{
  "hop_length": 160,
  "conditioning": "class",
  "arch": "unet",
  "num_classes": 4,
  "cond_dropout": 0.1,
  "activation": "elu",
  "blocks_per_level": 2,
  "attention": false,
  "upsampling": "nearest_conv",
  "lr": 0.0033,
  "momentum": 0.9,
  "orthogonalizer": "polar_express",
  "weight_decay": 0.1
}
Rows from block 4 of a small class-conditioned spectrogram flow-matching model, named by matrix and row number. Rows with one number belong to one channel. Each number is 50 + 10 x the weight over its row's rms, rounded and kept within 0 to 99. All counts start at 0. After the name is the row's rms in percent of the matrix's.
After each channel's rows are labels from the 100 clips, of 14976 (inputs lightly noised), where the channel reaches its highest value: "top examples" is what is common among them. Only what is clearly more common there than usual is listed. The data: babble in 24 made-up languages, each with its own sounds, syllables and stress or tones, from a formant synthesiser. In brackets: how many of the 100.
# convs0: first 3x3 conv (model.mid.0.convs.0.weight, 192x192x3x3, each kernel summed), inputs 96-191
# convs1: second 3x3 conv (model.mid.0.convs.1.weight, 192x192x3x3, transposed, each kernel summed), outputs 96-191

convs0.39 092:37 50 74 32 54 54 38 57 43 51 51 58 54 48 50 44 53 67 47 46 62 45 40 49 52 51 50 41 34 47 43 43 62 50 63 63 48 38 50 61 42 49 60 66 49 49 43 44 65 53 57 40 52 52 36 87 52 50 46 61 46 54 65 58 47 40 65 45 37 58 35 66 38 62 50 59 37 54 59 56 58 49 56 55 51 47 52 41 53 34 55 69 51 51 34 37
convs1.39 134:56 47 26 99 55 50 52 62 52 54 53 32 54 42 59 72 58 55 48 54 32 60 59 35 58 54 54 53 56 56 35 65 20 55 45 18 57 50 54 67 59 55 50 30 51 51 52 72 30 50 42 52 55 44 67 37 54 50 30 48 59 40 50 44 49 55 41 51 52 49 59 54 49 46 50 50 57 45 37 55 42 43 41 34 58 37 43 50 50 40 51 36 45 53 40 50
top examples: voice: deep voice (74); reverberation (72); clipping (33)

convs0.26 096:44 59 62 48 36 48 35 65 42 48 52 54 47 77 55 59 49 60 58 56 48 51 55 52 37 53 42 53 54 42 69 53 58 58 72 44 42 50 53 37 60 65 37 60 49 64 37 57 72 38 50 49 62 57 46 65 40 43 41 44 47 63 35 38 44 59 54 43 47 45 51 49 54 54 52 39 56 53 41 37 46 41 45 58 51 44 56 43 22 57 49 46 48 43 39 46
convs1.26 109:41 41 46 60 42 55 31 32 41 56 48 42 48 47 49 50 53 52 42 31 60 45 44 44 27 54 47 61 53 33 46 56 46 44 54 51 39 60 43 53 46 41 57 50 48 48 48 55 31 44 50 32 38 33 64 25 42 42 51 55 47 38 37 47 48 53 46 61 48 49 49 47 44 46 49 72 67 39 56 58 54 52 49 57 42 55 40 63 66 51 40 57 52 47 53 54
top examples: voice: child-like voice (59); prosody: no stress (56); /ɪ/ (35); mains hum (31)

convs0.15 088:55 47 48 65 60 60 61 50 55 54 43 63 52 53 41 43 54 34 51 56 40 47 52 30 49 42 51 49 46 55 49 35 61 49 40 58 72 38 41 62 47 45 41 43 55 51 48 57 42 35 49 61 44 45 33 52 43 57 55 52 57 54 50 37 65 50 61 55 56 39 33 42 51 57 40 39 65 38 53 67 55 39 65 53 48 48 50 43 54 60 42 44 47 54 59 55
convs1.15 112:68 40 70 41 35 50 45 47 43 57 55 37 47 58 42 83 56 30 42 52 53 33 49 54 43 66 57 50 41 34 49 74 67 58 44 52 40 46 41 33 48 41 47 37 53 57 50 27 39 62 52 44 44 72 71 53 56 50 65 46 54 52 44 53 52 61 49 51 37 58 75 65 52 64 69 44 46 55 47 51 50 48 41 44 58 66 60 51 45 45 53 47 52 65 35 54
top examples: pink noise (50)

convs0.161 106:55 66 49 53 36 28 47 54 61 48 58 50 43 72 59 42 56 33 57 48 47 37 59 56 40 55 50 51 66 54 41 47 46 47 56 38 63 59 50 46 62 45 52 47 54 46 59 45 51 45 54 57 55 57 43 45 51 46 67 49 53 42 53 66 57 50 41 52 48 52 53 57 52 61 52 34 64 56 47 59 75 44 64 67 60 42 46 58 58 69 55 48 53 62 46 58
convs1.161 073:62 37 48 43 68 42 48 47 44 48 55 63 64 55 62 62 41 49 50 45 43 47 50 33 50 36 45 76 44 56 47 41 55 66 57 48 51 46 29 39 60 49 39 45 52 37 29 68 58 46 56 55 53 65 41 38 63 48 44 53 58 47 46 60 65 53 59 54 63 59 48 47 62 34 67 58 71 32 59 58 52 63 50 58 35 59 45 60 52 54 58 38 45 53 44 36
top examples: prosody: no stress (84); pink noise (52); /ɪ/ (46); /a/ (32)

convs0.34 094:51 58 59 59 52 17 60 50 65 47 57 75 73 48 52 72 51 50 60 62 55 38 56 38 52 57 45 65 54 56 47 40 53 44 47 53 58 50 61 48 39 51 65 61 51 55 67 63 72 32 30 46 48 61 47 43 66 68 65 43 49 63 40 41 47 42 45 47 57 61 38 58 44 34 46 49 34 57 66 78 57 41 51 45 37 53 37 42 47 45 45 58 31 44 37 60
convs1.34 098:39 34 48 43 50 74 45 56 44 50 55 50 32 53 42 44 48 53 48 55 74 50 51 43 48 38 61 35 57 58 29 40 77 66 45 32 40 62 52 42 57 52 55 45 54 58 48 55 45 40 69 43 53 48 64 45 67 61 33 50 50 45 43 66 57 65 46 44 41 46 64 40 43 52 35 59 62 45 34 35 51 48 48 59 56 57 44 58 39 44 50 60 55 29 62 57
top examples: pink noise (48); white noise (29)

convs0.149 116:60 50 47 45 58 43 46 39 41 35 45 57 64 44 47 51 47 34 42 46 58 57 39 58 55 52 56 51 61 54 38 48 42 43 47 41 34 38 44 49 48 39 58 57 59 51 36 60 48 54 61 36 52 54 48 46 37 54 66 29 29 44 53 50 65 50 66 52 45 60 48 49 39 42 51 45 40 54 47 60 55 46 53 81 45 41 41 65 60 56 44 63 59 46 40 51
convs1.149 062:53 59 53 30 56 39 44 53 65 56 46 51 46 59 45 50 69 59 51 41 59 46 43 33 55 49 45 44 49 44 63 25 54 50 58 39 52 50 42 32 49 46 50 39 51 44 59 45 48 72 62 43 48 57 52 35 45 56 56 52 54 32 42 38 34 48 66 44 60 40 67 50 63 48 64 44 57 47 38 36 38 73 29 55 58 64 61 61 42 55 60 30 50 55 54 34
top examples: prosody: stress on last syllables (66); /k/ (50); /u/ (36); /f/ (34)

convs0.79 109:63 52 37 52 59 52 69 44 58 54 52 52 62 36 46 47 53 22 48 45 49 35 63 37 49 38 30 54 38 48 51 58 57 64 34 59 46 51 52 84 59 41 47 60 50 60 48 75 60 40 43 60 52 29 57 36 49 55 55 49 54 47 46 48 64 42 55 54 53 51 29 51 40 72 47 38 41 43 56 70 66 49 55 25 44 39 61 30 48 38 50 50 58 43 47 63
convs1.79 082:51 50 43 61 41 64 58 51 70 50 51 43 60 53 44 53 48 63 43 43 56 57 28 75 62 47 47 53 42 41 48 28 76 51 60 52 33 44 46 64 43 47 32 45 53 58 54 60 58 41 64 60 43 38 48 47 52 46 33 61 54 51 48 53 48 47 66 69 49 39 62 44 34 54 56 44 53 54 46 38 49 42 46 45 44 50 41 37 46 50 48 48 41 55 47 34
top examples: voice: high voice (59)

convs0.150 094:65 63 49 56 34 55 43 56 58 36 49 41 48 58 51 64 53 51 52 52 45 55 51 59 55 54 58 59 67 66 52 54 53 68 50 49 66 66 57 43 46 34 59 43 43 50 54 41 58 55 55 54 48 49 54 38 47 56 51 60 46 59 53 55 47 52 41 49 54 53 55 51 58 35 45 53 61 43 44 48 52 56 57 58 41 44 47 63 49 76 52 46 67 65 44 62
convs1.150 115:42 61 60 41 50 40 52 39 69 48 50 47 67 64 57 47 48 57 54 53 43 64 58 53 62 67 48 44 43 58 68 54 48 59 44 55 44 43 45 68 66 51 50 63 52 63 46 65 32 52 42 68 50 46 41 34 35 47 52 52 57 53 49 47 59 52 48 58 66 42 57 53 45 28 48 56 47 55 62 50 52 51 41 50 49 47 43 42 47 41 35 43 33 54 51 27
top examples: voice: child-like voice (82); prosody: stress on last syllables (44); /u/ (37)

convs0.85 081:53 61 58 49 51 37 65 65 56 35 56 59 52 77 58 43 51 47 70 59 37 55 63 61 47 56 50 70 62 50 55 63 69 53 63 51 54 60 52 45 56 62 55 57 67 58 54 73 51 46 50 29 48 61 58 40 37 47 51 42 31 60 42 63 53 58 46 43 56 45 66 62 58 41 62 56 54 53 51 68 75 37 47 40 41 53 39 48 42 61 48 42 57 61 35 58
convs1.85 092:37 55 39 42 37 69 44 46 37 58 49 55 47 40 76 49 50 40 51 80 36 39 53 57 60 40 54 36 60 43 48 61 49 54 57 51 30 52 60 51 70 38 42 48 53 44 60 51 58 56 53 75 56 54 50 45 37 66 49 54 72 59 56 48 31 60 43 47 39 38 38 44 48 53 51 42 53 57 51 50 54 50 64 60 47 43 61 28 50 40 74 53 61 36 66 64
top examples: prosody: tones (100); voice: high voice (61)

convs0.164 105:51 34 36 49 60 47 42 39 43 60 65 54 45 56 44 57 58 53 45 37 63 49 43 53 56 58 64 53 56 69 42 57 51 52 62 41 33 58 57 40 49 54 51 51 52 56 48 53 46 47 34 30 39 39 40 40 63 41 42 64 38 43 42 50 41 30 46 39 38 41 48 40 56 34 50 59 38 62 43 44 52 35 40 45 41 39 46 53 44 58 47 41 42 35 45 57
convs1.164 085:35 60 58 53 51 51 54 50 58 54 32 53 56 53 37 49 31 33 45 61 49 64 57 54 37 37 50 56 43 50 36 59 54 43 33 62 40 49 56 64 61 59 44 66 61 45 49 51 31 62 58 47 53 36 66 43 50 50 52 33 43 49 44 57 53 46 50 56 46 54 50 39 36 71 49 43 58 30 46 53 45 60 55 54 31 63 56 64 53 38 35 59 77 42 56 45
top examples: prosody: stress on first syllables (67); voice: deep voice (58); white noise (48); pink noise (36)

convs0.140 094:61 53 40 56 53 63 45 37 40 58 46 49 44 45 43 34 42 64 51 47 27 67 55 31 54 60 50 41 38 69 34 48 49 67 47 64 47 50 56 56 48 49 42 51 67 45 50 47 39 57 50 38 49 36 40 50 50 56 47 71 50 55 53 51 63 58 53 43 62 57 48 78 54 66 51 48 52 65 50 42 61 35 45 49 58 55 64 38 57 70 63 53 47 51 62 56
convs1.140 051:29 53 50 45 62 69 46 52 50 53 66 57 57 46 54 50 54 48 60 65 52 33 44 60 51 44 42 46 35 40 64 46 57 29 53 44 50 64 48 63 65 51 27 50 44 45 52 55 54 69 48 41 54 38 62 41 37 56 45 41 51 47 48 39 47 44 47 53 43 33 62 50 39 50 59 48 46 62 51 67 58 58 51 70 32 50 56 59 47 38 27 42 46 39 31 43
top examples: prosody: stress on last syllables (45)

convs0.179 085:71 58 32 62 59 46 44 35 51 49 55 46 53 40 69 42 47 43 43 46 46 53 55 43 51 59 59 51 55 51 53 45 44 55 61 45 58 44 42 52 51 41 44 44 41 58 31 58 56 37 54 42 60 45 65 62 47 62 56 53 50 43 51 53 51 67 44 53 53 51 52 48 41 35 57 55 76 65 52 56 53 41 44 53 32 64 51 44 33 55 34 58 51 74 59 43
convs1.179 102:29 48 56 56 58 39 39 40 45 57 47 60 47 66 39 48 37 77 50 59 73 47 47 51 50 47 47 44 46 48 57 54 54 47 61 61 82 53 38 58 48 52 42 49 68 61 62 55 21 60 61 34 44 60 63 38 30 37 66 43 48 46 51 48 60 43 50 49 42 69 62 61 59 44 50 55 35 52 55 54 50 48 65 49 63 42 56 42 47 46 59 38 53 58 61 55
top examples: prosody: no stress (76); voice: deep voice (72); /ɪ/ (35); /o/ (29)

convs0.69 112:41 53 43 31 37 45 29 52 47 43 52 52 40 62 59 59 53 34 41 48 50 54 42 52 62 57 44 59 35 51 48 47 57 52 43 51 31 41 47 41 48 60 39 57 58 54 63 61 45 60 52 61 65 61 49 59 46 37 49 50 66 64 44 35 44 64 53 53 61 57 47 41 32 59 46 46 40 42 66 50 68 69 45 48 53 53 45 63 38 50 52 57 47 44 61 44
convs1.69 047:49 33 47 60 58 53 53 60 53 46 41 49 34 62 51 52 43 35 60 58 51 47 56 70 70 42 42 75 47 42 38 54 48 43 44 47 60 41 45 44 49 83 48 60 40 49 35 43 47 49 40 54 32 27 60 47 46 47 46 60 37 44 49 57 58 46 51 48 51 56 54 50 48 52 47 55 41 57 46 44 53 42 45 32 32 42 54 24 57 41 51 47 49 55 64 39
top examples: prosody: stress on first syllables (88); voice: child-like voice (55); /aʊ/ (47); /n/ (26)

convs0.78 081:54 55 53 58 38 58 40 67 44 53 61 41 58 50 54 44 37 59 45 65 53 47 55 68 37 52 40 40 61 45 41 34 44 49 64 83 58 60 43 38 38 36 54 51 50 50 60 55 35 57 43 73 60 49 57 69 42 58 46 72 51 52 41 72 56 55 39 60 58 44 60 54 41 47 51 55 43 68 60 71 57 49 56 45 37 59 60 53 47 74 62 69 50 61 61 45
convs1.78 096:26 39 39 44 46 64 50 34 78 55 42 41 45 61 53 47 65 46 60 54 50 67 64 40 37 37 37 48 37 54 39 56 70 44 58 39 25 43 52 40 53 50 65 58 44 58 51 55 63 47 44 61 37 52 58 41 48 45 68 40 60 54 57 38 45 55 49 47 46 58 45 42 39 40 47 51 59 36 46 48 56 53 48 57 62 49 53 47 47 54 48 37 54 36 71 81
top examples: pink noise (45); white noise (36)

convs0.96 086:43 55 31 71 65 44 44 45 50 55 61 64 62 51 57 49 44 73 56 59 65 60 50 61 54 58 64 48 58 63 58 60 54 50 38 47 38 70 48 58 43 71 54 33 60 51 54 49 14 65 42 40 53 44 53 20 41 47 70 49 62 37 47 49 69 50 53 54 50 47 44 37 39 38 49 65 47 49 37 52 59 41 47 52 39 34 45 49 46 37 38 34 65 34 64 40
convs1.96 058:43 52 65 31 48 50 48 52 49 51 41 42 50 58 48 43 65 40 38 54 53 48 61 35 52 45 46 59 39 46 45 29 48 25 52 56 16 29 49 36 51 55 55 63 53 49 54 66 51 41 51 47 39 31 41 51 47 49 66 33 28 59 57 45 47 36 43 54 67 53 38 60 77 64 60 48 56 33 52 37 58 60 65 59 40 56 31 47 57 46 43 62 41 60 41 59
top examples: prosody: no stress (100); /ɪ/ (65); voice: high voice (53); /ð/ (37)

convs0.66 089:57 38 40 48 41 33 71 46 56 32 55 56 47 56 61 52 42 64 35 38 44 35 50 57 49 55 52 72 66 45 48 48 40 51 58 48 70 30 47 50 52 50 66 62 42 59 48 56 43 65 48 37 34 57 42 52 32 45 68 56 33 48 40 44 76 42 46 44 48 57 62 53 68 68 62 44 39 43 40 43 58 54 40 47 59 50 54 45 53 47 34 33 37 29 40 58
convs1.66 079:39 65 44 57 55 52 31 42 41 52 47 53 47 54 69 46 29 42 51 44 40 61 59 64 47 18 51 28 44 39 57 36 48 49 41 64 50 66 60 60 51 49 47 47 52 45 58 59 51 37 43 43 43 29 43 46 59 49 31 53 52 65 56 43 46 49 43 53 44 46 32 55 46 61 56 39 64 38 60 39 54 63 47 54 35 53 51 34 50 40 65 59 62 39 82 35
top examples: prosody: stress on first syllables (97); voice: child-like voice (90); /ʎ/ (33); /ɣ/ (33)

convs0.131 103:60 48 55 68 58 52 30 39 43 54 49 59 67 36 54 56 47 57 47 51 46 51 39 37 48 50 53 45 34 61 52 51 47 61 56 69 27 62 50 54 45 59 53 45 70 40 54 51 47 43 43 52 35 30 46 44 56 55 43 44 54 46 40 43 38 63 57 56 53 48 63 59 58 31 48 44 64 40 42 28 63 38 44 48 28 64 44 39 55 67 56 50 47 46 30 48
convs1.131 059:43 39 53 37 44 37 63 49 53 45 73 56 34 36 44 55 58 52 47 73 62 39 38 53 51 38 49 43 44 50 58 53 46 34 50 44 13 48 65 54 55 55 60 54 37 50 66 51 41 62 57 56 42 25 59 37 32 60 43 42 65 51 55 50 59 50 62 41 55 36 50 54 51 53 52 54 57 60 57 39 38 47 45 56 54 52 50 50 33 38 47 47 51 52 54 35
top examples: prosody: no stress (90); mains hum (55); /ɪ/ (48)

convs0.35 081:40 54 45 55 46 43 48 56 47 44 54 41 44 44 37 35 42 57 51 60 64 61 41 62 43 56 59 46 51 59 58 49 52 40 47 40 32 40 65 54 38 78 53 68 67 60 71 37 49 43 39 62 51 44 52 36 65 60 54 47 49 62 39 46 62 46 52 60 41 61 42 47 64 33 43 56 47 61 46 49 51 51 56 47 51 50 57 57 49 51 49 51 53 43 60 52
convs1.35 088:61 46 52 45 49 43 64 52 57 57 60 55 57 49 47 51 77 41 51 48 31 72 40 35 56 62 36 55 57 33 25 42 40 54 47 50 50 47 59 49 59 49 62 43 48 50 32 57 55 52 49 55 33 57 51 56 29 54 61 37 47 39 51 68 42 53 63 44 48 55 59 61 56 58 39 23 44 51 52 55 52 39 54 62 52 47 64 42 46 51 50 50 45 49 53 50
top examples: voice: child-like voice (67)

convs0.44 103:55 45 60 41 65 55 50 47 64 53 54 59 50 60 62 52 42 54 54 48 59 78 67 60 51 43 55 32 55 55 52 52 52 59 58 40 44 64 56 53 54 51 51 62 47 45 69 54 70 41 59 50 44 46 36 28 50 72 39 32 42 53 39 54 43 36 64 46 67 61 41 54 57 47 50 35 65 49 53 39 54 54 57 69 50 61 44 43 35 70 61 43 68 45 63 52
convs1.44 071:50 76 48 53 61 61 61 47 49 44 41 45 55 45 40 50 46 24 49 46 40 28 35 39 38 51 41 62 47 42 40 57 49 37 53 66 37 52 47 54 60 57 50 53 61 58 34 40 36 65 47 61 52 56 65 63 53 58 65 48 55 53 39 65 48 46 49 53 39 45 38 52 42 52 62 61 33 50 42 59 49 52 46 44 59 50 51 48 63 34 39 47 40 39 49 34
top examples: mains hum (34)

convs0.155 102:52 45 51 42 67 49 44 36 61 48 40 61 56 69 51 50 49 53 58 59 62 59 50 45 52 47 62 61 50 53 38 70 63 68 68 55 47 72 48 32 56 40 48 33 37 52 48 52 36 32 45 36 66 56 54 50 42 61 37 43 37 54 53 38 40 43 56 50 55 52 37 49 45 53 30 65 44 47 48 45 55 36 50 36 53 47 48 46 56 38 56 45 62 56 38 33
convs1.155 094:71 61 53 40 36 51 41 50 28 33 52 57 36 48 53 40 53 57 36 56 52 28 60 44 43 66 45 54 43 57 61 47 69 50 36 64 54 43 47 45 44 44 58 60 65 43 62 54 44 51 28 47 46 44 49 40 32 41 55 39 51 55 39 49 56 60 69 36 46 42 47 42 51 50 36 47 31 61 45 27 61 48 62 44 57 45 47 56 35 39 52 55 42 37 53 52
top examples: mains hum (55)

convs0.109 093:47 60 52 33 44 67 47 34 49 34 48 40 55 54 31 40 57 37 57 34 44 46 46 42 43 52 31 58 53 37 55 48 57 51 42 62 48 39 48 54 26 39 50 37 42 46 51 59 58 63 44 52 50 62 52 19 51 48 45 46 64 51 63 58 36 68 40 51 70 39 43 39 53 43 56 54 50 44 52 40 50 49 49 51 43 30 64 60 61 62 38 33 51 41 63 35
convs1.109 101:48 36 37 50 47 59 44 59 56 41 48 50 25 45 59 52 60 66 50 47 73 50 51 50 46 57 66 43 59 60 61 46 53 45 58 49 34 55 63 48 44 57 38 55 63 43 52 61 53 43 49 51 32 21 55 40 31 49 45 62 46 48 56 27 57 37 49 60 51 59 66 46 48 42 35 60 48 64 44 43 60 68 47 59 49 71 58 57 57 38 37 70 54 57 41 53
top examples: voice: child-like voice (65)

convs0.60 097:53 59 55 49 44 31 30 44 40 61 73 51 49 47 58 63 70 37 32 55 45 62 40 57 48 47 58 59 44 62 56 56 46 56 60 49 50 59 55 53 56 41 43 38 53 51 43 52 41 81 62 39 59 36 66 41 55 52 50 63 60 51 47 37 48 53 51 46 44 36 62 35 58 44 43 48 43 50 50 58 65 57 58 45 46 50 47 48 42 57 58 45 40 68 49 36
convs1.60 105:51 52 37 47 53 53 63 57 53 48 36 47 45 64 51 50 56 43 48 59 57 56 57 54 47 55 52 50 66 42 49 57 56 42 56 48 48 65 45 51 53 51 37 58 24 52 49 58 53 28 31 37 62 49 41 37 33 56 62 46 52 40 55 52 46 35 49 39 30 55 49 48 40 50 52 65 51 79 48 51 38 55 51 59 55 50 68 38 57 41 76 63 51 56 50 62
top examples: prosody: no stress (100); voice: high voice (92); /ɪ/ (52); /a/ (35)

convs0.40 094:67 45 49 61 46 39 52 40 41 48 54 40 52 45 55 43 61 55 48 42 51 57 48 36 50 46 51 47 47 64 63 46 39 47 51 58 45 49 53 49 46 70 61 53 29 57 56 20 31 37 49 41 44 54 45 57 50 40 59 48 42 52 46 41 32 51 36 57 42 56 34 40 45 13 51 49 44 67 43 50 45 54 68 55 52 40 50 53 44 56 53 39 45 65 44 55
convs1.40 116:37 52 63 46 63 53 63 49 76 42 50 66 35 59 54 32 37 42 65 53 59 40 57 56 47 62 56 46 61 48 52 57 53 44 56 35 61 51 60 51 58 41 65 45 57 49 46 63 36 58 58 59 50 46 69 26 54 50 55 46 61 56 55 60 66 50 57 34 47 35 47 71 60 62 61 72 28 54 49 54 51 51 40 44 67 69 52 58 47 44 68 50 52 49 40 52
top examples: white noise (44); pink noise (31)

convs0.94 097:50 55 30 46 33 42 53 57 39 50 36 39 47 51 59 56 50 57 39 48 42 56 53 41 36 56 36 59 40 49 43 34 58 34 29 50 38 66 53 42 50 49 46 48 29 55 29 38 39 46 52 51 40 31 61 76 49 65 48 72 35 69 49 39 58 52 45 50 63 54 49 49 42 37 52 51 57 67 52 68 44 44 50 49 49 54 60 51 60 49 35 42 57 43 67 54
convs1.94 094:37 54 41 54 53 75 35 52 35 46 64 47 61 52 37 38 46 55 51 67 34 35 52 34 53 41 60 40 57 47 54 49 61 45 58 52 70 38 45 40 47 81 39 53 41 47 52 52 68 51 59 58 48 73 32 40 24 43 67 47 60 57 52 57 55 62 53 55 50 46 45 41 49 48 53 38 51 46 72 58 61 41 46 71 55 48 49 36 57 70 50 44 50 55 43 40
top examples: voice: child-like voice (71); pink noise (36); muffled (low-pass) (31); white noise (29)

convs0.183 115:55 55 54 50 36 42 55 38 41 37 53 49 47 41 42 65 33 46 40 40 43 40 43 39 55 71 52 60 51 23 51 39 31 58 47 46 56 48 61 47 47 56 54 38 65 63 48 58 67 41 48 37 47 64 45 35 45 45 56 61 51 63 62 62 48 55 41 52 52 54 56 46 45 60 41 52 31 48 55 50 56 54 58 56 55 39 50 46 35 45 44 61 32 37 50 48
convs1.183 049:71 49 57 52 56 50 47 57 69 43 49 76 42 59 60 36 54 46 57 55 57 52 60 55 39 41 47 51 53 56 44 51 61 39 44 44 49 53 45 44 50 42 33 62 38 49 61 64 29 72 45 46 47 52 78 49 67 45 43 43 48 43 55 42 43 52 53 35 30 42 38 37 63 40 38 61 57 61 50 43 45 62 35 52 52 50 57 55 66 43 51 42 71 50 46 40
top examples: prosody: tones (60)

convs0.116 106:37 67 62 54 55 63 41 58 48 49 46 63 45 49 51 49 50 40 50 45 51 45 42 52 51 60 52 56 50 59 45 39 58 56 44 52 60 63 43 38 46 42 62 41 49 56 45 48 48 45 49 54 56 57 52 73 52 60 59 58 41 57 75 64 56 43 57 43 50 61 35 60 46 29 51 56 44 51 66 75 34 44 42 57 47 51 63 45 68 47 56 56 54 49 52 47
convs1.116 121:48 54 47 39 47 41 56 49 46 56 47 53 49 45 47 48 49 59 60 83 61 44 33 22 65 50 47 68 51 59 55 47 83 50 53 66 58 52 56 52 62 52 45 64 55 45 38 61 65 41 71 38 51 54 44 35 54 48 52 47 49 54 35 52 54 66 34 65 47 30 57 58 52 59 44 47 52 48 52 37 61 58 43 57 41 68 62 68 48 53 48 47 43 44 60 42
top examples: mains hum (76); voice: high voice (57)

convs0.89 094:44 48 74 50 61 36 50 47 53 57 66 56 46 48 58 50 51 60 62 55 50 50 74 24 48 59 45 54 65 59 51 55 54 47 57 43 41 61 53 45 51 51 70 53 30 50 48 63 64 52 48 52 47 41 48 69 56 69 55 62 44 61 47 51 41 55 41 49 56 50 62 41 58 36 59 45 39 62 43 64 38 40 53 32 55 52 55 55 23 54 26 59 58 72 54 48
convs1.89 103:50 53 39 47 52 51 56 63 34 55 60 55 52 36 61 58 45 29 40 67 43 41 41 42 67 57 71 49 53 47 58 54 34 57 64 53 26 57 57 54 60 48 76 39 42 48 51 41 50 40 56 52 54 45 35 59 42 65 50 53 64 47 65 58 32 52 53 40 68 58 38 47 60 56 64 53 60 53 52 53 32 55 55 68 60 54 46 47 61 50 73 41 56 51 64 58
top examples: voice: high voice (50)

convs0.187 195:50 44 54 42 44 49 53 62 61 46 44 56 62 63 50 72 53 32 57 71 57 50 54 52 45 64 59 38 38 46 49 47 47 50 65 58 50 61 54 28 55 52 40 51 46 63 50 58 56 61 41 36 76 63 42 60 60 54 55 54 52 43 50 56 48 56 59 47 40 54 54 38 48 58 42 47 42 58 50 42 42 50 52 47 51 51 41 49 37 55 53 56 40 51 50 50
convs1.187 071:47 38 46 47 65 44 47 45 51 57 46 54 45 64 37 52 54 52 42 46 53 55 41 97 24 48 55 48 45 51 62 48 58 46 45 46 33 55 43 52 61 44 50 55 41 58 51 51 43 67 46 54 46 40 48 38 57 59 42 49 50 30 57 39 72 42 53 63 72 35 50 61 49 58 47 60 63 54 39 39 53 44 55 55 54 36 51 50 46 39 55 42 54 62 55 31
top examples: prosody: no stress (96); /ɪ/ (69); voice: low voice (56); white noise (36)

convs0.2 105:54 54 39 39 50 50 65 34 53 46 40 60 43 44 47 48 52 41 39 43 45 39 25 20 41 45 45 45 47 47 42 53 57 48 61 49 51 40 48 30 48 48 44 56 45 58 45 41 52 49 47 52 49 56 50 47 56 62 61 58 52 60 47 47 67 49 59 58 60 61 46 63 52 82 38 46 58 52 57 58 56 43 55 57 54 50 52 49 37 50 46 52 48 54 61 59
convs1.2 161:50 51 51 44 41 38 46 51 33 45 65 39 48 59 59 63 50 59 51 36 52 50 39 62 52 32 48 58 47 35 52 82 45 43 49 38 59 56 49 58 46 50 80 35 44 41 66 33 22 51 52 44 56 53 53 37 48 40 54 39 55 30 38 45 43 46 61 47 34 41 62 49 48 53 52 63 42 65 36 47 47 65 49 47 62 53 63 45 56 67 60 51 53 52 55 40
top examples: voice: deep voice (77); prosody: no stress (52); /ɪ/ (35); white noise (33)

convs0.118 086:58 47 50 61 55 36 33 51 51 56 65 32 54 58 50 50 54 64 53 55 50 44 66 71 62 50 66 47 64 45 40 46 58 45 56 34 66 34 54 37 55 38 50 52 62 57 45 57 57 57 32 47 60 49 61 59 43 51 68 57 49 46 50 50 47 45 56 36 47 33 67 51 55 43 53 51 46 70 45 63 43 36 50 67 47 31 48 37 64 49 56 46 54 38 47 43
convs1.118 112:57 54 45 45 62 37 50 52 44 61 45 43 71 47 49 30 55 59 45 34 47 53 49 49 56 46 54 27 57 55 66 49 52 37 31 70 59 70 50 39 30 47 47 41 36 54 54 46 56 36 55 40 42 48 45 31 45 33 36 60 60 58 49 44 52 56 37 36 66 63 44 71 46 63 59 51 70 42 47 42 54 44 60 46 40 75 52 68 56 51 43 60 40 63 44 41
top examples: prosody: no stress (58); /ɪ/ (35)

convs0.24 082:53 48 43 43 54 56 62 68 50 36 47 44 48 41 31 60 66 41 73 44 53 51 60 47 42 32 52 63 57 50 51 49 57 49 51 62 65 17 34 65 51 29 41 30 35 42 42 45 57 67 43 64 57 59 50 77 57 49 63 55 51 58 53 43 50 52 55 42 58 56 51 53 86 57 39 55 58 29 49 49 44 40 35 52 43 61 45 48 30 45 56 59 58 39 51 40
convs1.24 107:46 55 40 54 49 52 34 58 67 29 63 66 59 56 58 46 39 26 39 48 56 52 47 50 50 53 47 76 54 44 58 60 47 65 48 42 74 53 46 56 57 56 42 54 56 45 45 46 50 53 57 34 74 51 45 43 60 45 53 55 53 39 58 51 43 53 34 48 57 54 28 45 48 50 45 53 50 63 38 49 48 62 42 43 32 48 48 54 40 52 84 48 42 65 49 42
top examples: pink noise (32)

convs0.0 093:60 55 41 60 69 52 66 49 50 44 52 63 47 28 41 56 53 61 62 42 41 70 52 40 54 47 54 52 61 51 63 43 47 45 45 43 54 58 45 61 58 59 46 48 42 66 47 55 59 31 41 51 43 63 47 40 37 58 61 34 57 50 38 54 39 55 36 45 52 27 48 58 40 28 50 48 52 56 63 67 52 51 61 43 52 61 59 55 40 52 33 57 56 51 44 52
convs1.0 094:37 39 65 37 51 57 32 53 46 53 54 44 48 57 58 67 40 67 48 47 60 52 48 50 45 70 57 30 51 55 33 49 59 66 46 42 53 53 64 45 36 62 45 39 46 46 66 33 34 51 52 49 46 47 57 45 58 44 47 49 41 36 54 52 48 40 54 35 38 69 58 62 50 68 39 63 43 48 40 53 54 49 58 43 70 27 35 31 45 46 48 42 56 47 60 46
top examples: pink noise (33)